Rows from block 11 of a small image classifier, named by matrix and row number. Rows with one number within an expert belong to one neuron, the router's apart. Each number is 128 + 24 x the weight over its row's rms, rounded and kept within 0 to 255. All counts start at 0. Numbers have three digits each. After the name is the row's rms in percent of the matrix's.
Before each expert's rows are labels from the 100 images, of 14976, where the router gives the expert most weight on average: "peak on" is the class under the peak. Only what is clearly more common there than usual is listed. The data: simulated stained blood smears. In brackets: how many of the 100, against the usual share in percent.
# router: router (model.blocks.11.mlp.router.weight, 16x256), inputs 0-127
# gate: expert gate (model.blocks.11.mlp.gate, 16x128x256), inputs 0-127
# up: expert up (model.blocks.11.mlp.up, 16x128x256), inputs 0-127
# down: expert down (model.blocks.11.mlp.down, 16x256x128, transposed), outputs 0-127

# expert 12
peak on: large cell (90 vs 10.3)
router.12 068:160109098120120119129095124163115170122133116164118155121161147128163123135121138119144107113131129098126128137112140183134088139132158106146137085141091142123142150111162146090156155129132122156185115105122154110179144200152104145114148122103117140129119144147140074149132106156132104095148135114074132123110128126118090155119105101129145153129153108085166113076156111159117140135127
gate.0 091:129120136159166132088161137141133123119140155113166100109091154074130123155133161160162108155080119146145122136137137118150160133133113129099146145128136149143102101122080132123094087071097146146127135151169131087102111113087124141110110095116175108110095116142099154124145114101145153101098089130131130054114145113094102171142129103125159098151123109152110186136186117118122113100136
up.0 087:102101143128145090139151149151101104141163105140123125188128172115128119147121155106063125150146104148095108124166116107118119158105116115110141158132127104126120073123107084125135154141134125140116130116130149115144154128102148167170085118150152135161165131092069134130128106099159108164158138119084124119145129087108119146158102132109168127145139088119152130154127128130146141149089
down.0 091:107141107088135111123159131108112103126071130138119140136105141135121076090164119177066120077088141121115122137088117142143162151143146123095142118117121143126126113134107124078130136106103107088149141132115130141122159154098118154113086120150158146201126122142144159144081125140156103106162115136127157134106116094145124148112159125161120183077111166085136124160127119083129088151144

# expert 4
peak on: large cell (79 vs 10.3)
router.4 103:111121098122126113104116125147106126138103124123124127177146108141156149114148138125117117153081148091113124122128075136101111096137112140120128137106109109140143101145106131194144099133105102123095184179101132135141145138087135133137164113124134166159104137147166128138148092125160089152145168096175150172149105146114140104129146094092155112160162141146099151181113144142097109145154
gate.0 091:129141133147153128121156129150139117128144120150128133105119135141152099140114153144159144112174120131122149179158204154141104124152140117146108114136146120097140122134127144113156132102122164117179122090142161112152134138136133069104141143119120092114120167163123143174110145137110135091109119099083115118089103134123131183150070122115119120130122081136132142089101078195110159141099
up.0 078:134114170139099115155118164130107170175107123141165118128133143113101108137100126125111185106127097157111127134149120126117101110115126137140163107152091144133129146159152130078118167117126133109102103115115188155102159126111109147132108135175154163159153147113103107116127141141166143112106113144093110138127149101126154168110152094099162135133162140117108107143112115125050130124111
down.0 092:112145091140134141102143121092160119112165099099159085145140151146154157161163130116145155111165136107122133155143123176149168140121088129115114121139148120095146111147110137157108146097128136104108084104133157114192102141134118071090092188160120150134135145164083140153124158110131136139107110128109124126155088153093157095141122125124115132106173080161112138121122109115100170149129

# expert 8
peak on: nucleus (98 vs 3.8)
router.8 106:156100150130089101081150084116097129134117140097108133160135103128120146134107162137152129146083136154132138114102097090109112129043129104136134108126129108110106108163134109132158115196158099179096125147126116119146130111142135146156165113121128146099118099078142121098157108152119104158138163150113116143148134104117149075133144092123124119169180065145144093137139130140140138142085
gate.0 083:123131115117149092122107149121129139143106140131167100129131164143096079098127131123119151106096096076138138115107107148139143114146141129103151133121123157119123135107127134155104158050129174075111125135132176123119126121129109133093100144113162160137116128133108145148139140123154132105139098127171166082112098147146117212118106125171174108098108146101148122106152138093112125162138
up.0 067:104093174125090107109152136132092090157147140135145132092119117148132147101126095106165132137121121144094093113158119131130083078104101127152136142144132125112142124085117088142096140153140149145087154105168156116098137085131145145180146110117160122139108121138139157130134105099164166148107141122151127141095110094090119126162148073132107164142142117099148098117177143135126148117126
down.0 069:152129146105135111141095164092108128123123094137114157104135117122116119130142133125109104105122163123099128138120130140121147161104140148110178144130126134101109150133129122092100120103156142124156116136168154124121169109146106139093125088161118124131125122146137129164156141130190087107151099122122154139113134150115136141125101122154135159127130128145172119090155126095142146161112

# expert 7
peak on: large cell (80 vs 10.3)
router.7 095:070142150120136101123095112138159103152126117154056089164150169140107138131166066119099134152168152088133127087095125149171157138121145142140113172127137074168144118140079148113098165095114129124115154134124133121159159147119122123102105115157133125158105110109098160117137118116154145165121089109165125146171110121136130121103104164123127124100144162140141144156156129143097112127130
gate.0 109:103151102134117138146160101158112184129185162137111163151172126138113091126166089082111141101140150126163127103108156161159089096107134149166166135138132120132117146173109147151162133137148122167104085085077139144100140134094128107104128139106106132113079116118152125119078098191109118153138104129116148150131107134080128143112144107154137134128130157079143115081087142088147111135150
up.0 111:093169084159102133156134102162138162136195146160110172134162150132131102124163080092111114138170130122194103097097162161155110097120157150180118146134137113129147150162102173128167106093130136144089103082078136144111154142108139104134109163113097113123089100120171105103109112151124131144123119133125149140140112126059156119081115131139131143141147151112126127081116151097156107132134
down.0 105:170123104121105115143121120146128110121124138109149157148110120163168126097189138126180122134149138121103150135100134092127133125139106111103101071093116162117113151161155128123150119129119084138168157145120126139125170147159142106147103129116106112093150121096157085130094125154145125139102126176094129115134113117175112101100198086139120168087126135148088100123117152076141129086150